{
  "model": "image-text matching model",
  "image_size": 64,
  "crop_scale_min": 1,
  "horizontal_flip": false,
  "encoder_depths": [2, 5, 5],
  "fusion_encoder_layers": 12,
  "fusion_encoder_head_dim": 16,
  "fusion_encoder_expert_mlp_ratio": 0.5,
  "lr_schedule": "cosine",
  "adamw_weight_decay_other_params": 0.01
}
Rows from block 9 of the fusion encoder of a small image-text matching model, named by matrix and row number. Rows with one number within an expert belong to one neuron, the router's apart. Each number is 200 + 40 x the weight over its row's rms, rounded and kept within 0 to 999. All counts start at 0. After the name is the row's rms in percent of the matrix's.
Before each expert's rows are labels from the 100 texts, of 14848, where the router gives the expert most weight on average: "tokens" is the input token at the peak. Only what is clearly more common there than usual is listed. The data: drawn branching plants. In brackets: how many of the 100, against the usual share in percent.
# router: router (fusion_encoder.blocks.9.mlp.router.weight, 16x128, trained with AdamW), inputs 0-127
# up: expert up (fusion_encoder.blocks.9.mlp.up, 16x64x128), inputs 0-127
# down: expert down (fusion_encoder.blocks.9.mlp.down, 16x128x64, transposed), outputs 0-127

# expert 5
tokens: "wide" (17 vs 1.7); "leaves" (17 vs 3.4); "green" (9 vs 1.7); "autumn" (8 vs 1.7)
router.5,121,187,184,196,237,213,205,132,204,252,216,213,209,215,160,186,187,170,193,138,177,149,217,132,256,175,142,196,143,219,238,320,245,197,205,218,175,197,147,165,164,220,136,162,170,231,153,230,190,211,207,184,216,270,238,219,226,257,165,168,253,261,166,134,170,148,208,184,277,166,195,259,215,175,105,175,240,222,226,207,196,163,189,167,267,245,226,165,127,264,205,219,231,186,179,162,255,233,253,144,171,182,240,133,286,222,233,195,293,198,199,168,212,219,185,184,245,207,195,181,185,124,154,185,206,149,261,156,230
up.0,081,269,200,159,199,184,130,131,247,249,298,197,193,142,190,192,208,216,177,197,282,217,193,172,226,204,298,261,202,185,192,217,108,223,225,178,186,203,189,123,147,166,122,167,218,218,200,113,236,209,197,184,158,212,167,198,231,199,215,182,215,248,190,129,237,193,232,163,221,109,215,191,245,227,235,195,322,184,259,222,214,250,251,218,167,243,203,177,200,215,204,205,212,186,219,204,223,221,202,164,216,278,209,241,135,204,251,206,231,201,171,165,220,145,218,128,282,136,181,215,173,165,225,146,210,181,179,135,212
down.0,091,147,186,242,203,237,300,289,189,220,94,215,209,261,184,226,175,138,219,206,111,160,270,214,203,183,184,197,196,210,209,192,331,157,208,281,208,211,194,224,230,233,270,207,179,184,156,236,216,213,244,263,222,183,193,219,190,157,198,237,170,192,179,262,140,150,175,195,178,341,193,224,224,208,112,167,166,223,180,232,246,172,198,222,221,151,184,211,173,211,184,218,196,222,180,177,227,186,141,218,189,187,153,180,249,238,141,170,170,203,239,201,192,253,182,248,133,224,232,193,206,191,197,247,174,238,266,228,172
up.1,098,130,215,154,215,162,180,201,191,134,268,187,227,176,175,271,224,158,197,209,179,176,180,236,221,138,151,217,198,147,130,187,250,188,209,214,184,201,200,186,221,229,204,236,216,216,201,273,216,236,175,197,222,222,229,199,187,194,210,120,239,301,171,214,204,195,312,253,209,134,185,280,154,233,259,185,212,198,184,198,189,113,164,201,178,105,233,266,179,240,222,194,198,154,200,254,207,156,211,174,160,102,271,162,244,184,235,224,239,167,168,196,217,175,82,217,185,224,248,251,154,213,189,162,205,210,247,140,189
down.1,094,166,171,227,235,220,170,241,228,220,80,236,226,100,208,211,239,253,177,168,220,204,251,195,178,251,197,208,184,219,157,181,192,147,230,208,195,198,234,193,228,155,178,137,188,191,220,189,168,221,234,144,172,198,172,127,179,230,179,266,177,185,222,147,241,201,169,191,260,257,244,204,229,188,171,312,129,203,164,184,152,200,267,157,177,217,207,150,290,169,218,177,240,206,189,162,222,220,225,243,162,271,218,178,105,211,189,241,174,145,195,168,196,233,285,171,199,189,168,150,223,210,201,179,240,192,98,277,256
up.2,089,211,256,203,215,268,101,72,191,206,229,240,186,175,184,177,234,166,153,223,226,204,165,180,210,161,178,208,183,189,211,204,157,245,206,208,191,152,143,175,189,221,167,252,124,245,264,179,232,200,215,203,238,270,222,179,182,205,209,197,262,222,250,242,137,233,360,162,225,155,218,234,181,124,235,199,212,181,291,129,182,177,231,180,189,212,176,207,154,229,169,199,225,179,242,211,196,163,259,151,209,190,218,167,176,153,223,184,258,241,200,190,277,166,253,197,204,161,245,239,219,179,217,120,161,234,241,190,209
down.2,090,208,156,151,251,93,291,350,231,213,169,155,209,160,195,277,189,158,248,210,210,196,264,182,222,200,223,160,185,237,171,178,295,90,233,294,210,185,208,235,241,193,186,196,261,219,185,173,207,191,207,202,186,188,159,210,199,207,204,161,205,217,158,210,210,172,86,198,179,300,205,161,262,233,124,208,232,167,164,233,244,200,204,195,182,190,233,188,233,210,210,242,138,207,207,173,215,184,202,134,166,234,164,237,202,263,197,162,181,179,173,165,180,243,148,196,175,178,198,163,245,177,180,249,195,201,193,204,185
up.3,146,197,231,230,263,195,234,219,297,162,190,213,176,192,236,154,211,235,210,186,222,219,212,208,207,206,261,218,274,148,189,230,163,162,209,144,191,187,277,165,170,176,144,199,212,212,96,141,166,205,172,151,151,195,191,208,196,233,186,200,197,202,156,232,284,230,209,207,143,217,222,191,228,212,193,148,232,135,219,175,247,225,211,180,208,295,359,255,226,284,161,138,205,230,218,243,193,209,220,216,166,256,207,178,264,242,209,197,250,167,175,175,198,155,195,205,253,206,190,227,196,167,142,317,215,235,189,231,177
down.3,148,235,211,202,181,230,197,211,144,237,189,190,210,230,179,234,199,131,204,222,161,196,174,175,201,183,112,140,182,228,249,178,220,210,210,263,220,247,73,235,221,239,193,234,160,196,272,269,254,219,214,268,232,229,225,195,164,147,244,167,267,221,210,177,85,158,207,200,212,239,169,212,198,198,184,169,200,248,215,215,139,132,189,214,245,96,63,118,127,105,202,250,217,192,194,186,179,189,210,158,207,170,242,235,199,188,181,185,184,179,202,230,179,192,199,230,180,142,193,191,188,196,237,146,180,157,228,199,230
up.4,097,175,203,193,205,217,173,220,276,244,197,217,195,212,145,215,193,162,174,179,164,154,76,217,206,231,217,225,261,230,280,210,193,185,218,143,241,283,173,289,237,305,143,248,256,223,249,140,220,179,175,192,141,215,203,183,267,222,225,190,256,201,167,217,187,140,205,164,240,260,214,150,174,184,146,212,243,232,214,238,233,195,170,181,219,234,149,184,182,228,226,231,215,100,125,163,181,153,168,151,169,199,213,124,284,239,172,205,230,203,194,198,220,170,281,206,226,239,153,166,242,182,169,203,234,177,224,178,241
down.4,104,221,240,178,204,132,277,161,163,155,220,185,174,223,223,193,219,221,228,182,290,190,233,181,184,162,169,174,241,142,149,304,228,228,202,224,175,134,203,176,156,147,231,181,100,227,161,243,201,184,259,204,234,221,211,226,137,179,187,227,170,234,189,219,213,292,166,199,168,175,165,260,249,194,201,143,167,114,245,209,244,178,223,161,216,162,294,169,138,243,171,236,197,243,219,222,210,245,248,207,236,223,211,258,214,192,217,202,246,170,204,197,186,204,107,184,241,91,263,225,193,204,220,221,109,208,186,194,196
up.5,095,211,102,178,126,172,211,206,225,238,224,259,197,251,213,192,164,191,206,215,226,170,180,202,165,203,218,175,182,218,256,185,186,139,238,216,183,175,222,315,227,219,224,104,266,171,227,207,177,183,203,238,271,120,215,207,144,195,211,215,136,215,179,160,160,184,74,236,200,267,195,151,238,230,163,197,193,198,215,189,234,276,237,196,91,208,181,197,185,201,196,188,187,255,179,170,166,252,206,176,186,239,207,175,163,166,150,186,210,238,148,240,233,191,274,214,125,193,177,223,240,236,217,270,213,213,220,297,141
down.5,088,173,323,181,255,193,198,288,215,134,178,190,246,197,240,175,184,217,197,220,156,140,178,229,224,221,202,206,205,211,115,181,167,198,202,205,223,131,209,211,165,205,184,210,213,217,245,217,146,190,248,100,190,239,216,229,170,225,164,97,188,222,142,262,215,198,272,226,251,265,196,246,208,197,202,174,207,205,178,229,153,218,144,197,203,189,127,222,186,115,263,207,209,174,155,264,226,174,173,213,277,211,223,284,231,194,280,305,178,178,206,192,152,214,193,221,207,236,164,159,164,196,196,192,201,293,185,166,212

# expert 12
tokens: "tree" (72 vs 10.2)
router.12,090,134,187,131,232,207,193,146,148,207,123,249,282,146,179,150,214,165,155,172,209,209,219,209,172,193,165,203,192,195,216,203,147,227,236,208,194,176,199,153,224,193,203,226,149,241,203,202,221,241,196,128,219,269,226,148,193,241,132,194,157,136,230,96,199,177,237,179,263,274,150,226,144,156,257,188,176,206,213,211,144,267,193,183,216,205,168,156,185,197,244,203,240,137,212,238,168,185,265,126,169,118,199,274,216,116,284,257,203,218,132,152,161,166,183,243,199,196,196,208,165,216,151,186,246,209,241,220,215
up.0,063,204,194,133,218,105,308,219,162,170,143,259,221,225,207,165,202,190,241,96,223,212,173,298,178,252,177,202,179,164,250,219,263,164,173,217,171,194,197,202,219,200,176,200,181,239,127,259,133,244,178,247,200,209,217,202,254,233,182,258,139,161,132,139,181,154,243,231,194,195,190,176,203,207,147,187,250,170,246,178,210,227,158,172,188,175,207,216,186,183,215,223,224,154,165,162,229,129,240,244,186,207,218,169,267,208,221,219,290,205,253,181,137,182,165,226,181,225,175,168,289,169,124,233,150,240,235,181,242
down.0,088,179,173,201,164,284,154,185,168,178,243,143,167,209,222,248,185,252,183,290,249,219,181,137,245,162,192,195,211,298,171,151,176,262,192,190,228,198,179,183,143,198,218,159,245,169,254,177,216,152,236,124,201,126,164,165,133,158,208,160,228,254,223,192,173,208,233,201,131,143,227,176,206,171,235,223,190,217,176,169,179,147,252,197,250,213,197,217,171,230,184,178,212,252,264,225,171,273,207,236,293,198,167,231,142,207,191,212,187,209,216,209,242,249,207,168,238,259,271,221,137,273,302,133,205,165,203,235,180
up.1,070,196,220,150,213,204,150,218,210,208,201,140,194,221,144,228,194,266,262,272,169,211,124,225,209,243,222,183,217,193,216,206,200,185,195,206,202,132,190,191,143,229,219,103,245,237,235,240,287,191,212,266,271,252,213,201,191,186,184,205,199,140,203,97,100,251,174,199,184,156,181,190,154,184,179,270,205,232,188,200,301,223,259,191,180,241,179,211,188,145,196,232,211,209,251,212,149,130,189,165,223,226,206,167,130,144,180,230,225,295,253,176,198,208,221,204,133,194,255,220,197,231,261,199,116,192,186,177,141
down.1,079,241,243,198,152,244,165,171,120,188,210,238,221,242,151,224,163,187,170,189,215,202,203,208,264,203,179,209,182,197,194,188,218,182,186,198,194,294,196,264,185,210,199,290,208,231,193,210,158,217,221,209,167,150,216,267,200,240,228,236,245,290,206,287,316,88,210,192,253,178,189,138,249,206,192,202,191,155,156,187,176,120,160,222,244,214,239,159,158,277,167,207,124,182,153,187,245,247,152,237,181,155,284,285,219,203,194,174,201,151,163,249,212,155,180,214,247,208,195,199,253,168,189,204,251,184,188,162,179
up.2,101,214,223,174,195,222,139,164,182,253,199,153,233,169,259,175,169,189,125,199,199,204,202,186,238,173,148,215,177,262,227,193,200,299,184,220,181,237,233,188,132,276,189,203,196,170,180,143,229,155,182,200,180,198,149,195,284,147,298,184,231,218,139,264,163,205,217,171,167,244,189,178,233,244,188,223,161,231,189,216,143,239,176,178,244,188,182,203,96,202,201,205,212,203,182,172,193,181,170,204,228,139,196,152,147,209,206,162,108,183,234,210,322,232,235,239,233,175,104,243,170,167,277,201,130,193,169,152,247
down.2,090,188,160,254,201,202,263,259,211,198,153,206,194,251,157,201,239,199,279,186,207,198,162,222,139,242,239,184,197,163,197,235,274,149,214,178,230,186,169,241,231,101,188,170,229,248,215,239,198,230,193,208,242,237,220,212,107,202,163,227,181,195,258,215,236,212,214,240,178,199,228,206,162,187,114,217,248,189,169,218,236,158,179,251,141,176,179,178,260,178,154,207,173,173,192,253,172,245,229,136,168,301,194,222,246,166,233,223,286,227,161,185,69,182,172,142,180,195,313,171,224,240,138,206,173,221,215,210,175
up.3,107,221,211,243,199,216,197,147,207,177,265,196,181,201,162,112,230,204,199,247,245,228,201,169,154,160,280,143,154,186,218,152,206,201,211,199,193,279,201,170,196,239,167,169,168,241,169,129,206,143,168,180,152,206,167,158,268,216,179,141,182,183,154,216,208,189,169,220,182,91,251,238,250,157,225,140,247,210,214,188,186,208,205,200,221,277,198,230,195,212,155,216,224,236,245,268,232,237,276,162,198,180,209,214,254,113,215,238,129,261,221,188,181,165,189,187,213,73,186,186,141,269,146,210,215,180,129,141,186
down.3,108,254,169,192,207,202,215,236,159,226,188,171,182,271,257,242,197,233,241,196,176,116,164,223,259,201,163,189,241,232,227,180,220,160,218,237,210,184,210,294,240,191,237,196,242,141,182,221,201,254,168,258,198,150,271,196,194,194,233,239,196,130,219,200,157,237,196,117,145,280,178,109,202,202,167,167,202,181,185,249,252,229,178,196,164,162,201,130,172,189,190,165,164,190,138,155,225,164,125,243,239,215,104,211,193,227,139,161,265,194,172,243,244,217,189,187,134,264,201,202,223,180,267,207,172,170,248,305,219
up.4,100,136,237,163,191,191,224,190,208,219,150,171,231,247,233,182,225,267,188,212,223,182,235,233,151,159,151,218,164,182,247,253,176,177,251,236,256,226,194,253,191,264,249,171,218,258,227,263,216,168,154,200,256,263,210,225,178,168,149,224,186,168,212,173,125,233,259,281,280,224,150,199,172,128,240,140,109,195,247,165,207,244,145,172,213,198,134,187,215,134,187,203,210,133,165,157,237,124,262,188,182,158,306,194,195,256,238,196,236,201,207,165,210,197,209,199,202,216,223,222,195,288,167,253,240,198,218,194,150
down.4,100,156,167,226,156,221,171,213,124,222,190,141,189,235,217,227,198,185,207,210,186,238,142,266,262,167,172,205,219,248,112,152,228,215,171,186,233,192,205,164,142,241,220,189,252,187,218,256,144,221,226,183,168,123,186,190,203,227,245,206,235,256,229,234,188,199,202,146,112,186,188,151,210,314,280,255,213,190,139,177,221,150,229,248,260,193,221,264,210,243,184,192,202,217,286,172,142,224,171,198,147,118,189,196,202,245,146,121,217,229,178,243,190,241,127,255,238,218,192,191,144,164,267,161,244,216,203,220,185
up.5,201,113,179,184,220,207,142,228,239,140,225,111,171,206,124,182,176,265,200,237,253,241,241,196,173,236,328,177,195,213,131,210,145,174,210,209,177,163,227,205,203,196,189,121,246,219,282,181,277,163,228,210,213,221,207,222,200,209,201,237,163,199,181,160,212,204,196,243,174,216,149,255,158,201,214,187,229,233,181,191,265,278,226,182,170,232,198,167,195,143,219,195,220,258,268,186,161,230,193,134,263,242,83,214,189,119,137,179,195,245,192,209,191,199,206,129,171,175,208,205,166,219,244,259,232,215,177,255,176
down.5,207,321,200,202,199,149,275,198,192,255,201,200,211,201,276,223,234,155,217,194,146,152,152,178,241,163,186,243,215,162,287,145,235,119,192,221,214,249,187,219,175,193,186,249,199,206,92,220,133,239,164,212,134,198,171,204,245,208,242,131,222,236,205,287,197,125,165,133,217,206,260,155,256,166,144,148,204,173,181,186,147,180,122,197,189,176,248,166,190,212,186,172,143,181,183,220,220,198,216,256,140,222,223,174,228,294,195,233,184,186,174,249,169,195,187,250,258,198,227,197,210,180,154,194,147,200,225,168,207

# expert 8
tokens: "at" (17 vs 2.1); "night" (11 vs 2.1); "white" (8 vs 1.8)
router.8,094,158,205,108,201,143,206,132,177,203,140,203,178,158,271,144,212,203,190,138,256,169,180,216,214,221,190,185,252,222,231,220,215,218,258,141,233,172,212,168,183,219,222,184,114,172,198,285,240,238,272,172,241,221,231,170,169,247,149,237,246,198,232,160,222,204,255,187,287,187,235,205,155,250,193,206,201,176,206,212,156,241,268,190,237,185,157,225,195,217,260,200,237,175,248,260,208,147,231,211,169,164,278,240,152,174,279,241,218,240,172,156,198,230,217,203,231,275,169,242,256,207,140,154,282,240,147,153,164
up.0,121,250,214,160,147,191,191,190,200,146,193,201,206,140,161,327,216,156,195,182,218,205,198,249,194,204,137,255,193,207,122,208,173,294,204,231,186,186,244,202,155,190,163,201,143,159,208,254,147,197,207,147,210,122,196,123,183,303,201,186,162,232,141,160,206,194,155,211,220,203,212,280,213,229,180,202,194,183,270,267,198,92,196,205,261,157,221,218,190,264,190,257,195,187,176,183,203,191,283,209,196,234,222,131,140,175,256,266,232,117,200,180,227,178,172,192,223,217,194,181,148,165,195,173,222,267,184,200,199
down.0,113,174,236,250,288,195,224,187,222,184,216,209,286,204,299,174,187,187,149,121,150,226,207,199,264,188,143,195,204,164,222,155,275,157,248,173,198,225,236,196,219,221,195,163,245,245,220,263,226,282,209,184,185,230,215,167,240,148,227,188,169,303,251,279,208,186,250,203,159,267,285,203,191,213,168,214,246,219,225,148,136,148,240,237,153,195,155,172,191,181,203,182,175,156,200,220,238,197,158,164,165,93,229,204,339,229,215,189,202,230,222,169,165,210,208,220,170,234,177,191,220,210,210,174,192,200,209,170,228
up.1,119,226,278,233,139,208,210,285,190,257,197,202,230,175,163,200,141,142,214,179,201,221,270,233,159,205,123,210,222,186,165,261,236,263,267,205,242,202,224,163,192,224,170,207,147,200,143,195,167,185,216,189,173,221,214,225,191,254,163,163,260,195,162,267,254,233,198,186,226,220,207,184,207,211,208,198,210,136,287,264,160,124,208,194,276,196,287,262,210,274,164,198,165,134,149,203,180,204,274,205,185,276,179,178,205,223,181,164,194,99,236,158,202,159,149,183,166,193,201,184,237,135,126,133,194,196,222,201,205
down.1,111,145,135,230,265,195,225,110,189,155,272,248,196,195,227,180,207,204,190,224,151,180,189,182,270,214,200,181,168,186,196,174,217,141,151,269,203,180,161,202,207,180,201,166,215,188,291,230,202,227,129,145,210,198,197,175,188,114,261,180,211,303,272,177,138,202,207,188,175,211,211,225,194,232,226,223,170,222,240,101,215,131,206,221,170,194,153,178,164,84,224,227,143,207,276,213,195,241,199,175,232,166,211,159,203,196,286,231,234,182,114,175,178,263,179,214,151,156,192,197,188,191,240,166,192,202,239,214,282
up.2,113,230,210,233,298,173,175,259,260,158,220,226,147,231,288,172,145,219,219,233,146,143,160,247,161,221,257,117,203,284,188,208,152,142,193,227,175,147,191,268,234,212,268,180,222,164,161,106,247,224,158,190,216,205,178,151,204,164,207,222,183,212,203,201,197,190,174,239,196,199,211,134,200,219,187,196,243,265,190,221,227,280,157,248,198,237,205,193,190,199,194,183,221,233,190,241,160,188,118,223,238,249,240,236,286,155,202,214,154,250,135,283,196,268,207,229,212,252,198,226,180,203,177,277,199,188,186,215,135
down.2,112,205,162,195,125,202,154,241,227,170,138,183,272,257,178,218,288,172,240,175,233,230,219,178,203,247,193,314,150,143,199,177,237,194,266,179,207,187,222,148,222,203,191,212,205,209,220,192,141,211,242,275,260,178,190,250,195,224,160,228,171,78,263,174,234,197,204,232,217,287,219,214,212,193,124,185,178,154,174,306,156,216,165,177,175,223,172,242,194,169,212,163,173,227,159,191,263,198,178,126,166,207,155,113,219,212,204,177,130,179,234,251,193,192,216,169,166,233,216,199,127,263,200,183,235,207,171,200,187
up.3,081,204,237,198,186,172,218,112,157,174,266,158,161,161,237,146,215,286,202,196,221,191,166,218,254,256,227,186,181,260,267,156,149,160,131,258,191,256,139,256,196,165,199,175,179,130,188,198,179,190,200,178,236,169,223,249,202,148,185,196,208,194,208,220,170,276,212,127,205,253,149,263,241,184,228,165,270,209,212,257,205,264,177,219,111,191,172,287,203,198,180,175,161,213,145,154,201,166,228,202,248,160,189,248,276,252,165,175,201,250,131,248,221,212,229,280,221,192,265,211,180,224,221,262,191,203,218,201,153
down.3,092,247,196,241,291,276,193,296,212,199,196,225,248,234,127,227,191,133,122,191,192,203,201,213,146,137,236,216,223,180,221,222,198,176,217,208,217,153,206,169,171,234,164,196,210,215,153,196,261,214,137,274,184,206,189,137,234,208,200,269,167,195,157,174,245,127,197,213,193,214,213,208,165,166,195,223,196,184,224,138,265,203,154,205,290,193,227,131,194,189,234,143,198,203,189,301,188,216,206,193,215,247,270,94,149,197,174,207,203,244,321,206,120,191,199,182,244,177,212,192,163,264,229,214,180,247,197,215,195
up.4,062,225,172,200,197,152,138,200,265,164,256,210,214,158,149,183,122,255,137,283,273,209,169,136,202,210,243,246,171,208,255,150,226,180,208,186,188,163,174,207,244,217,238,187,211,235,237,167,189,152,226,160,259,189,221,181,245,235,179,173,194,145,184,238,150,249,158,311,197,163,235,203,203,197,226,238,209,258,199,170,196,196,190,164,124,170,121,258,229,265,294,206,243,200,195,261,175,178,144,211,215,244,201,225,236,127,137,261,194,254,251,254,191,204,199,227,180,223,195,202,200,286,223,210,267,161,246,206,202
down.4,056,247,147,192,190,194,211,246,216,242,157,179,246,253,190,255,267,205,235,174,186,207,234,187,206,223,244,118,160,176,231,277,187,270,229,233,187,239,210,179,197,203,212,180,264,208,195,290,237,241,177,205,131,241,191,264,178,205,205,258,167,214,245,178,241,143,180,197,209,236,193,202,227,224,246,149,207,159,221,330,201,259,189,214,236,213,218,189,260,101,220,181,185,231,189,138,265,133,161,163,224,161,181,183,187,256,264,170,252,212,234,250,187,131,183,129,277,221,233,197,189,178,201,198,208,167,214,230,110
up.5,170,219,223,175,241,162,212,204,220,161,191,189,204,245,205,249,199,233,193,253,159,128,167,210,183,212,221,167,222,244,177,173,185,180,215,213,187,106,220,228,294,209,227,172,226,228,208,189,171,197,181,242,244,171,170,138,204,189,168,256,131,176,209,170,219,195,103,255,164,250,168,138,200,168,195,183,209,231,177,252,214,289,190,190,180,198,134,224,197,217,212,192,185,273,189,277,157,165,139,252,278,236,193,249,219,161,194,243,91,242,161,297,241,224,232,219,198,241,176,199,182,302,244,266,205,268,223,247,172
down.5,183,225,183,182,146,201,155,285,232,141,183,159,232,267,211,176,204,167,183,162,217,221,230,202,205,212,215,285,178,162,162,221,229,235,223,147,207,193,170,166,220,198,221,164,243,197,175,160,223,224,238,242,243,175,223,286,193,201,183,157,174,102,252,217,253,201,208,256,283,225,206,195,206,198,166,179,193,170,149,279,169,255,158,202,176,128,217,282,250,196,238,148,178,202,134,231,253,158,104,151,196,233,134,224,297,218,162,214,180,190,200,226,223,185,229,220,148,235,241,266,174,250,194,221,223,171,127,177,125

# expert 11
tokens: "blossoms" (13 vs 1.7); "red" (11 vs 1.7); "drooping" (9 vs 1.7); "leaning" (8 vs 3.5)
router.11,104,110,203,119,208,131,164,112,253,204,197,147,257,137,255,230,198,172,138,187,200,165,200,203,208,214,170,176,252,165,146,207,214,205,273,177,218,229,184,182,194,174,154,188,201,187,231,204,173,167,201,90,258,211,231,195,155,233,228,216,196,207,232,138,197,212,269,208,207,257,272,258,125,209,223,231,191,208,209,244,198,218,168,195,229,214,205,215,278,226,206,230,210,139,219,224,168,161,241,176,180,119,303,233,150,191,292,214,206,209,147,128,171,206,183,216,224,224,217,207,197,218,136,138,233,232,150,201,276
up.0,081,181,237,273,209,221,253,183,91,175,299,164,180,224,186,177,148,220,102,252,188,178,193,257,121,218,205,207,267,135,195,249,109,194,196,212,165,175,152,225,178,280,170,231,232,209,117,223,241,274,166,209,209,173,151,199,231,194,210,289,188,196,164,197,220,209,166,184,193,124,172,173,170,185,262,166,216,247,153,155,287,204,182,169,193,223,218,180,183,145,179,124,196,209,274,230,219,159,249,170,207,194,206,241,211,242,134,204,197,208,204,216,189,198,178,172,129,193,188,220,165,197,124,171,216,220,196,165,187
down.0,078,280,175,211,196,194,208,181,293,148,75,194,232,172,158,167,242,261,223,199,214,241,224,170,215,178,205,157,145,248,224,85,208,175,200,219,218,260,256,239,214,203,189,190,201,144,255,261,246,173,156,233,140,223,258,166,221,204,164,158,214,243,153,167,184,229,201,196,226,198,216,157,196,220,169,177,192,167,223,230,168,207,176,267,231,142,128,196,226,274,227,262,141,214,130,189,242,248,217,260,216,205,141,126,165,164,199,189,278,197,198,184,228,207,170,234,243,188,216,150,193,200,286,230,202,189,195,271,178
up.1,094,199,235,161,218,207,244,139,183,248,153,142,228,178,150,135,199,217,175,160,183,165,216,165,228,267,221,210,184,221,185,232,221,199,158,206,145,210,228,189,211,176,218,228,173,141,204,196,223,175,187,216,195,234,179,196,259,187,266,175,196,179,230,277,251,205,236,193,166,256,151,231,169,307,235,256,155,217,226,211,268,266,212,227,251,234,202,170,241,248,200,188,127,235,214,255,243,246,238,278,231,248,208,214,270,220,186,170,146,136,171,110,196,249,190,199,218,252,175,144,298,236,293,197,199,189,269,264,190
down.1,074,157,154,124,174,185,216,155,156,212,228,184,189,219,214,240,166,143,100,200,262,255,174,186,174,208,191,161,178,216,191,266,155,150,234,165,295,134,147,193,178,187,199,186,208,237,220,224,148,271,232,185,318,158,241,238,176,226,191,229,195,136,234,187,191,198,261,188,178,128,235,219,251,211,224,167,257,215,234,160,182,196,230,193,206,143,188,141,196,201,213,160,264,188,164,191,165,167,199,53,158,232,209,215,244,186,191,219,319,192,161,202,147,202,177,227,180,202,244,166,148,195,174,200,184,206,185,229,214
up.2,112,205,248,166,243,201,215,263,224,170,189,209,245,133,248,234,135,185,195,228,219,164,198,169,239,124,193,197,228,136,149,255,282,237,185,248,238,166,226,216,221,155,187,205,192,195,312,272,181,163,178,130,266,174,177,186,184,171,225,234,253,267,245,61,211,184,181,263,180,248,185,252,188,201,200,192,196,181,254,193,177,122,194,233,214,296,195,139,198,239,165,178,175,160,196,199,193,243,216,185,188,219,199,206,137,184,211,247,238,135,202,178,176,140,162,213,205,195,243,224,105,194,163,180,246,225,175,186,212
down.2,116,201,190,275,242,246,153,182,166,202,194,219,225,203,181,174,223,189,251,131,146,221,214,263,215,261,150,229,195,232,218,185,230,196,237,160,202,198,137,136,143,217,221,214,169,202,111,193,231,254,269,210,93,245,198,222,181,218,224,150,226,208,158,326,125,212,208,113,202,196,203,172,215,235,214,216,195,207,197,185,195,216,192,169,190,126,218,270,164,176,216,219,232,233,173,186,245,217,178,186,153,163,191,194,306,198,221,208,193,204,221,228,212,213,160,174,194,177,181,159,319,171,222,179,100,254,258,139,217
up.3,078,177,222,181,188,156,275,221,162,173,199,196,216,193,126,224,278,171,170,189,142,170,253,187,113,233,198,210,242,193,211,194,189,228,235,233,185,221,221,268,183,225,237,172,166,148,117,216,204,213,226,173,154,196,187,191,199,195,271,202,184,235,206,231,171,160,167,107,121,203,129,171,132,245,195,216,263,149,242,262,218,175,231,145,226,156,154,234,192,170,231,212,209,223,193,159,197,201,239,266,182,169,172,220,155,232,105,142,100,153,203,198,173,238,147,299,266,212,204,169,236,172,162,169,155,161,201,210,261
down.3,083,234,228,208,192,178,163,252,246,201,166,204,259,225,252,175,158,250,220,250,280,219,251,268,189,166,203,193,205,202,199,187,169,156,146,224,217,173,241,125,269,190,173,264,232,278,241,226,195,212,184,267,157,241,167,203,198,209,153,177,142,145,225,176,193,238,274,290,287,248,176,188,208,151,153,168,111,210,122,159,160,210,205,214,158,206,212,133,165,175,191,151,250,164,166,218,211,178,246,204,260,244,253,154,223,202,272,242,203,178,219,190,235,178,212,199,201,179,182,231,167,106,249,231,211,249,145,240,190
up.4,124,170,207,160,151,155,227,218,241,169,189,140,216,151,177,238,134,144,180,202,217,187,168,210,200,198,234,240,191,173,151,291,247,203,259,203,180,219,329,184,144,170,177,223,177,161,211,192,166,152,184,135,189,159,257,207,221,263,184,223,232,175,185,162,273,204,187,246,182,240,236,194,219,242,144,116,239,155,178,201,222,122,215,226,292,283,228,260,273,312,184,193,266,179,209,194,173,203,213,225,230,234,210,160,194,228,191,175,257,177,163,148,237,157,194,207,242,183,224,179,213,156,151,156,140,187,228,210,204
down.4,130,241,250,224,265,201,183,231,154,218,236,295,188,196,230,170,237,219,226,275,155,219,214,228,283,202,110,195,163,224,237,184,222,221,135,213,203,152,135,220,151,257,222,155,195,204,127,197,203,256,219,221,167,237,211,219,180,176,222,226,250,221,236,278,120,207,246,111,234,240,228,173,190,131,263,218,196,238,208,159,133,128,213,180,176,171,214,141,110,158,215,191,215,156,186,204,224,167,175,168,143,119,217,201,211,176,232,176,142,211,228,266,148,236,199,224,172,154,218,227,189,183,203,205,237,222,198,125,255
up.5,145,196,251,207,192,244,149,261,95,228,170,136,210,209,220,217,291,146,235,170,290,240,137,201,212,244,205,159,181,206,208,254,238,238,212,187,209,235,142,202,218,191,210,240,233,211,208,198,175,220,132,206,192,229,212,271,162,227,201,239,225,218,210,241,245,209,199,181,247,213,245,252,224,192,256,178,129,189,234,234,208,212,118,202,210,228,269,229,293,213,164,201,152,194,77,227,215,167,218,171,160,207,208,169,284,136,150,141,257,197,188,195,221,198,179,213,186,146,242,215,182,170,147,161,226,136,213,284,219
down.5,109,230,140,187,220,217,200,193,322,175,201,208,244,198,208,262,175,190,189,212,186,159,188,119,249,138,204,151,203,203,231,139,210,204,259,232,180,156,247,191,167,192,204,201,274,155,257,252,280,180,221,178,224,194,209,127,217,188,138,203,184,246,214,171,182,175,191,247,176,164,137,189,218,199,137,216,152,217,198,250,123,136,267,177,167,175,159,116,90,227,238,205,219,216,221,155,176,288,230,196,202,247,227,178,153,203,221,276,203,212,202,219,202,186,187,214,336,225,209,186,203,191,219,238,262,213,192,190,190